A small model that answers yes/no questions on an image's attributes, trained from scratch.
Model: encoder norm groupnorm, encoder depths [3, 6, 6], encoder widths [128, 192, 288], fusion encoder layers 6, fusion encoder norm layernorm, fusion encoder activation quick_gelu.
Rows from block 9 of the image encoder, named by matrix and row number. Rows with one number belong to one channel. Each number is 128 + 24 x the weight over its row's rms, rounded and kept within 0 to 255. All counts start at 0. Numbers have three digits each. After the name is the row's rms in percent of the matrix's.
# convs1: grouped (16 groups) 3x3 conv, stride 2 (encoder.blocks.9.convs.1.weight, 144x9x3x3, standardized in use), inputs within the group 0-4, a 3x3 kernel for each
# convs2: expand pointwise conv (encoder.blocks.9.convs.2.weight, 288x144x1x1, standardized in use, transposed), outputs 0-35
convs1.34 107:113120136149144162120135117147093159110104134113130159157092124138145143139137162137091126142119160162193161125168092124134148120115100
convs2.34 103:143122123171133072145130122131118088123164137136108121179113094126118116156109138114109146130143155106136122
convs1.35 099:098097125102151102128148150131090107171132133092115127124090129146158119075109185167107111144131092098138123114127117138104104173093101
convs2.35 091:148126145138157140150153106101134145149093111127154109176178159112137151140116139117115121125104086135146117
convs1.36 098:120079091129126128151138162081089107117152124157146153124148114139139158144135156146151124114129132105130125100071080144117129154142160
convs2.36 083:074127101038160120133082134117119132113111138090147141107127126128113106114162107139144122128094137097098097
convs1.37 101:133143156116158124099099071160158133135094145126119133127126118154124131124111128128147115129135136119123106157192185102139130064102079
convs2.37 103:137128135156133121143134143133196115138163134151114149152137119128128144178110126139124136145107158131157110
convs1.38 092:099122139182162126072095108109109138135144150159164129111187143101109134131095097116139135104134098104105125127158159127125103149115115
convs2.38 097:144121151166189141132122112124146128082119161114175140143109146114137107099132177147120114116141105126140064
convs1.39 107:147161166095109131128097153148150132148106135122136150136151130163096129119090137161137113128123182118125105206182130122101136080099140
convs2.39 094:101071097079111089140110147137140102112143143152153106159137154123123109098139113145099117122140134155132102
convs1.40 107:069122093148127153116146130103082052142153110129160134105150111142128159137117143159167160136163156174115086091094125136138133160113137
convs2.40 093:130122137159142171150140172129108113152142120136131150155138183120146160125128137137131125127104135127111136
convs1.41 100:171187134105115109089092124131122153142106133110118123151159121163105118135083122115122110126136151126144160158161137152091138095107094
convs2.41 100:148091105104116162122122120138183089107140118109133127152114121164144118130109122139070114159115157135145126
convs1.42 107:111074062117104120138145168090103136090111149138129129123155149108059112107130143168132120159131141140150130155094079116105140160144120
convs2.42 091:100114048085156103131131135125103137144101126131125137130103097136159083117153140116152138100087201146160146
convs1.43 105:103115132141156124148132103151141150071091133151124092138126127166128109140104136113144144144123135160125136122128145145138126097108099
convs2.43 098:161110153154106135134122172095115093175140131137129080145114133114120137138154158108127092113126075114115103
convs1.44 109:196163103103128134130142158141118152137102118110122103169187133159100083139134116131099116141141149150145156159167144123077122089120121
convs2.44 101:110134091089115120133071099122170091102124097153125130108114129130114068106096141131113110126131123149148105
convs1.45 105:142102099111130116075089126116087110128061106149108104131184131110153140154156149133121104140128152139120151159168117121125134165152170
convs2.45 102:138128143130164129126147141099116146175076114143128083163112123161148138084113111175151160119124107090138110
convs1.46 107:168184118138117108099171108093153124156143123095106106106113182110188142141128121120164127122138162128137159132113137160112122129140112
convs2.46 103:151189154144152168133129096139144153125156122107135167118130121152150134130112149147105095138134106120166106
convs1.47 102:169141157140146107129131102147140104121134138107131118103114084120158146106127084145171151130111131147178166071095093077121076147138137
convs2.47 103:143129164151167164153164112143148110168117140179157140140130132132139155148177103164148140160145118156134118
convs1.48 099:143068077128101092092115116130107125130144157139137139144126104108166123126145143144132133129103146119138138159137137154134123114104127
convs2.48 102:145113113132117075126093105121105123113148140132120144117094122137090108124139113121111165097176148104166165
convs1.49 112:114131118090152114103069093112118152103098073113102113111121134146156124149120152099125135140099170148136099126132132144151155121132145
convs2.49 100:140121117188136130127131147108088103140111096119131120127154131136132107095120116114124129145176110125111128
convs1.50 095:112131143148153095122121091130056107140127082143096126149174177110131141119145127115156131093138115148112134115144143120140131150145151
convs2.50 093:137119136152086109137094158125108198125123140167180103143108108141177096130116093156085129125118143096142159
convs1.51 100:089115113146112137126139124167131118147073102204149175117131131126139135159122123108111161148146101142098124148104157089136124108128157
convs2.51 097:122135099138140146144123206141108141132130146116144114128101165132083126121112151158129130131096125121154109
convs1.52 098:092104119107124112123143101134116139126123164152156148119139086121138128146137109076167152093125145104131113111110120124155147139140156
convs2.52 098:134126112141141139137132139100098120089082144165071141134106091144147139154119133124111117108163144111103145
convs1.53 107:109082085110127098120130107157135167135158149181137157128142128151128147145103132120126094117132128133122129109105122126128113117144125
convs2.53 095:129173117131131106137145152160122145117144121113122132112163142131134126117119102142113126116111152133145127
convs1.54 106:120093134106143104095173141081122163132155095152127105151152113119151123118129114087087138098122113107136145125146139135126157098154112
convs2.54 104:108113154136091093140154112119111157135144125147120153158114137164124082116076131097111128160125154115120071
convs1.55 105:086126149118106154143135129118138073108135117165135122132147130154126128163162146101101163096115144219167120135145138123117126157180122
convs2.55 097:130098145113094110133130201112073113159154150119123148121143157151126144153163124122181133142132094096167155
convs1.56 100:125068136165112140124160135123107111141127122106058085144199144151152133129111148135090099144116153114129127118100149140134127136134097
convs2.56 086:138176106134139124113134119153115160122137127114094148098134136116177087127126093189178137153120134138128146
convs1.57 091:099101141104145145095155130156101089121161057086113091141142152138109141130131112099090101108137173098126164142124140147127136142110098
convs2.57 106:138125125159081071133131106131103130106176144115155136119141120114084110117071138144101193103134132147094135
convs1.58 102:167133152178128156091123133099103133090119109111084080139151145108120151103124096160146159157107137113118133138149147150116128103124112
convs2.58 107:130116124100120140143086087152139143114142100133165134139113167134143132113118135112143136074154179114178167
convs1.59 098:130150173098116135135135119091067064069108068103124100139131111135155121130133138111156139088097182131135124132115115115138138139137135
convs2.59 105:139147122136140068133113114160069132115134145155132106106171110111151094109120093125113117141162137130112136
convs1.60 097:110126108089122109142130123133133149126159113091084076114084120121062098144147153112119134096123093150133134133082128145157170110145134
convs2.60 087:137127147098132143147109143157118111088167131074177124106113175100141112144102146100098112089118106142113106
convs1.61 097:182131184153086155114120157109098113088099099114088086123138151094126122142126163149149160171109167101120160107127114124128134135105132
convs2.61 105:142162117143138140138108118107155139148139116144120153165127123143128122147129143148162102159190160131177143
convs1.62 105:135088114144097166129157136125090117126090114130096129118145121078124120142135142135059095138076155141127129134143165132113160146129120
convs2.62 099:120119113115092103133095136149152164117141118153097133155133118148131059153130105100171124142112143102145116
convs1.63 100:077122130109138138087130134129145164083118155063074101113133127145080153100127122126162131100114141135153119149127135157150132145119128
convs2.63 095:167101128133157143096103122142134127043131145108109123131111129134108090157119165118108154091139116109146106
convs1.64 102:128063155122065132154158136110129135100105128121125112113131125114102183166119127121070094117147114139115134100126107147143144121124131
convs2.64 095:103089127124139110136111120168087130142201145144139095136118127089165135153080089158112120122119090119171124
convs1.65 112:103115119144118145115134136095065089099135109103122108106124068124126124142117111089145126127145162149123153159150134117140139141151183
convs2.65 105:162109131118117161166155110138066083146094085158136171135144127115144086086147118120097125145165190134085087
convs1.66 088:117138166132123138063098096108164142143108137111081082107160152128163134096118113164164112093138076122126112180133159133155121120133121
convs2.66 098:147173130156114130107116100161102102126138138162134135120137102129122138124141115149117092109144127130133170
convs1.67 105:126101124114129147148151158138133112146163132125132140095092131129157162166137150076098082108093101160116140098097095162141128129115142
convs2.67 083:132102089096089151143124100148107142114106128137118145133127115127124122118147141123169110142100157156108162
convs1.68 102:134105109152082076121136116137112127144128100114143117159139130170114131163133113149120133137137132136141140185152142106154104133116148
convs2.68 095:132157109113137098131122151140076127107121082108108098163143134148114152151081148081106125128123164134132146
convs1.69 103:124133137086147102103157122102119144085137105161131135123149156103143129155158144111088143121086152102088129128118108147128132087099122
convs2.69 089:108099127130152151124114135131114143081180086109135130164127130157119125131136124096135098129119128083130149
convs1.70 105:095097102117127107123151147079073109131153113119122154062077087098127099118114111089117114158127115149113150147122162121137148122147138
convs2.70 089:145165116085145099157118134131063119133113108114156133162138121094160157171132131088163157128116147161142096
convs1.71 098:083103093115159086138131112094138093117153085124144160095120127070112111137137135169140145151152119133139133134137158162162138142142147
convs2.71 095:112096134089129146146149158149124169148128138127124198154139134131129156104159147133174117122122131149123173
convs1.72 101:115123122141163116164141121109112113116149083169144073090150121095178130125153089091120093113150138141136090129128121116148134104128118
convs2.72 103:136128131164134156154123118199125104102088116157136158132157135157146099127162090166165163127148141175145143
convs1.73 097:128137132107122170110126146110121121127134162112140137135131129085103168082134168154127106092125155082153161134140132142151137136146125
convs2.73 102:131103067113123079141099146106102102106158126102142088120105120145139096117123097146115126098114145114153164
convs1.74 100:124123154098096157120118163135109124096113157111122143119119143112105166109129134143116183077084179077131163128146130129138108125095111
convs2.74 106:131126079124137134116069119145091080121093103100109115147103098123151082115097118133108070112126149145160169
convs1.75 101:115126127155152114141142106128150139153104115148129108121127154161106116161150089109149136141096095159131098130108115150141142120119126
convs2.75 101:128138096168111141094127157113126140153136168119168129153116115136147090120119129112107118118091121116164150
convs1.76 096:120145142117126106128131112172162177140113114125142154141178168126098113136112112149162200117088108112104131126134109150128131116126114
convs2.76 099:066121153162161135047119110117131150171142084131140123134138122112116112160104135128105126144083147123155105
convs1.77 102:102105108137140127120132135148119158173111105127121081116115135092086111158143097105140173090140134131138121125144117140146141142135094
convs2.77 111:095127122165108151104073165164122129116178145151068133174121185183122124078141163133116119148102138157105110
convs1.78 101:144103151132108118133121137144140211123113172101129114156113147126129156102125153108138199116098165111133165143114120100159108154131092
convs2.78 092:106137097114142110052088131132127133118094162138148130102118161119100087146112135130117164147107114128145083
convs1.79 094:137137146156130099123126125152137148148089130093140141164135154155097097114147121167152161142110101127128132126107114098141108120086107
convs2.79 099:098133149175115107068128138170106096135104125139131144105134147160184119102127125144115120144092148136160152
convs1.80 097:128112123119129190117144164143139168076136164108108105103123152094101162099110166130134126106091156100119177133135131108142116145118126
convs2.80 093:121133095130127119131090130133089128109114151144120136114124125097108096158109181088098137123104128122146185
convs1.81 090:138165126090103093116119153114110123108122125126131196139142108128155135133081148131123142113140115112140173136094104112108086100126139
convs2.81 087:079104072084116114140122127098109156125109121149142154136138156164112151087166198146126139138108129154155154
convs1.82 095:153123136172105154151145121074121111131160132124096132126115106145123118147148129123125116145139146101128146099102112127173114128103119
convs2.82 108:091115184181149091134141121169113187118131079120120148083146161125097136144094116152181151117120108187108147
convs1.83 101:136094112141124119131153187134122170122099100129141113168115084138130101128137133165114149123092145122120155142135152105130118129180120
convs2.83 118:121084139152164095126139087158171104152099145135143148122136125130127114149128142128099085156089096149174091
convs1.84 100:089117106106116145125160162117123148096108129137151168096143121127124164124099119118107150105148187131160151133115164114071090127151095
convs2.84 111:145138094094161134135076116191180124106109125120126137127161152100112116107122129154140154167122169163136131
convs1.85 096:164112153119108144139162168125107141106129177116102134153113152137104103166093132126117149145130126144122168148085138118130183085131149
convs2.85 099:123142126163154136145112148122144160128133167137126097105106143132118112144108173141126130146107095138127121
convs1.86 107:114167118118151108121113105128152145145115128091100089109159135137090126127145117124163116127136130149121132122120163145154096130110136
convs2.86 099:106118167112080111134133138118178133112145125171135126077152141175136045142115097082104146137093080156117142
convs1.87 105:126181159139112109097108106176155135107109178081089073142113181143122136136143121158144117130113136122131131132157141123133170095110126
convs2.87 100:109155153121128160104113102150158132151124111140137121148147091116128094118161108143142132111094117141115143
convs1.88 098:134131163149144097117108138138151185157129129119103074146147158150137132135139135145127138127127120143089131155177165149107165114146151
convs2.88 096:118125151131104151118132116110180105095140078106096146136071138160118143180165141138118131081095136092149139
convs1.89 104:131124118108094119155157154166138154078094064123192139100119126149127117121115139142120119156104112120144111124146156107098071143179154
convs2.89 104:123130131097121112141145117137177097178090133144135167157153105103135122133146142122103138123075116091130096
convs1.90 103:112160136078160119056115120096126103110130167123116131114151130108117150069131159143123112148151124157124163144100134098136100125134159
convs2.90 103:142157145170112091126138130088116093122144136151086078110126136144126117130107114121126187130119118114102157
convs1.91 102:164135143118091129077078129134156127106140123098084103127153136117079118137141127141142145129123172085089095141141145145133167134135123
convs2.91 096:182130153125111159110094134166180108137138163163131113136093104146149095103178126136116134130121109118143123
convs1.92 100:119091110111139125137126093176138188162123156096109110111094145142121144117090159142154143142171118146119120116138110168132107132124088
convs2.92 104:139126158156137116145110112123100147152130119078142092126174122122164137154078158142083076109153158144113124
convs1.93 100:135099125125104106164120149147116117123151120064088082115125099119131109117112132126122102179150135165145147119101113156135125138138133
convs2.93 092:092131160132154129139193111132121115118156133135112149114139133152117174139166119138157125118064083125100128
convs1.94 097:111135123106177135107105136183136096185143057150128096141163149152174133146103126077108147114127133136112131119119155119148132135113133
convs2.94 100:159138097125096120106096131098096101078135127147144110125156133107135147127118124147152108132152121133160151
convs1.95 101:152160163113095132061108122141147128096151107113121112129124130100110132099131141155155143141127138102085095171161168147129136128140130
convs2.95 100:188155136146147102136116091093151089131154148101121103130076120129125139156138138141112150123122093089128115
convs1.96 109:154108126132096147139136140164143139157118136169106141120150114159095112143062132145136145132156096130135105117112099104092090128079111
convs2.96 100:142154098149113126126065180131127096118120117143126163184119172121122101164140134135130143102153118145175156
convs1.97 106:129168144187091046147140081129131100091135140123159115107136145158127073142127120131124102162122136135137136134163122155096114140125133
convs2.97 103:144084134137188129144159152115096164127117105106168115107074135081112129144138125111085083132135112151125130
convs1.98 103:124135167126132089144156069131136120094141120071106095110140135135137091158131109120160179101109121138144129101127130079126106147139149
convs2.98 105:126126147140117106133136111127144166131114100103035159157094107163095089125157104086104119143107110169100143
convs1.99 092:141112132168113156133170126103124066128100143141143105131099113093110113138135142113095100117189126126168142108122129077135143109134114
convs2.99 096:146096113100110163154121157151115147154109161132137133115119162147163125103153154137114142151129170143157112
convs1.100 091:139121119143093142112086142127124077133123145151143135127118167180104097154111110127112133147117136108122142117100128132131145132128146
convs2.100 094:120131127127102098148115135099115139122133122144121129138148130086130113105108144141134124139114146133121178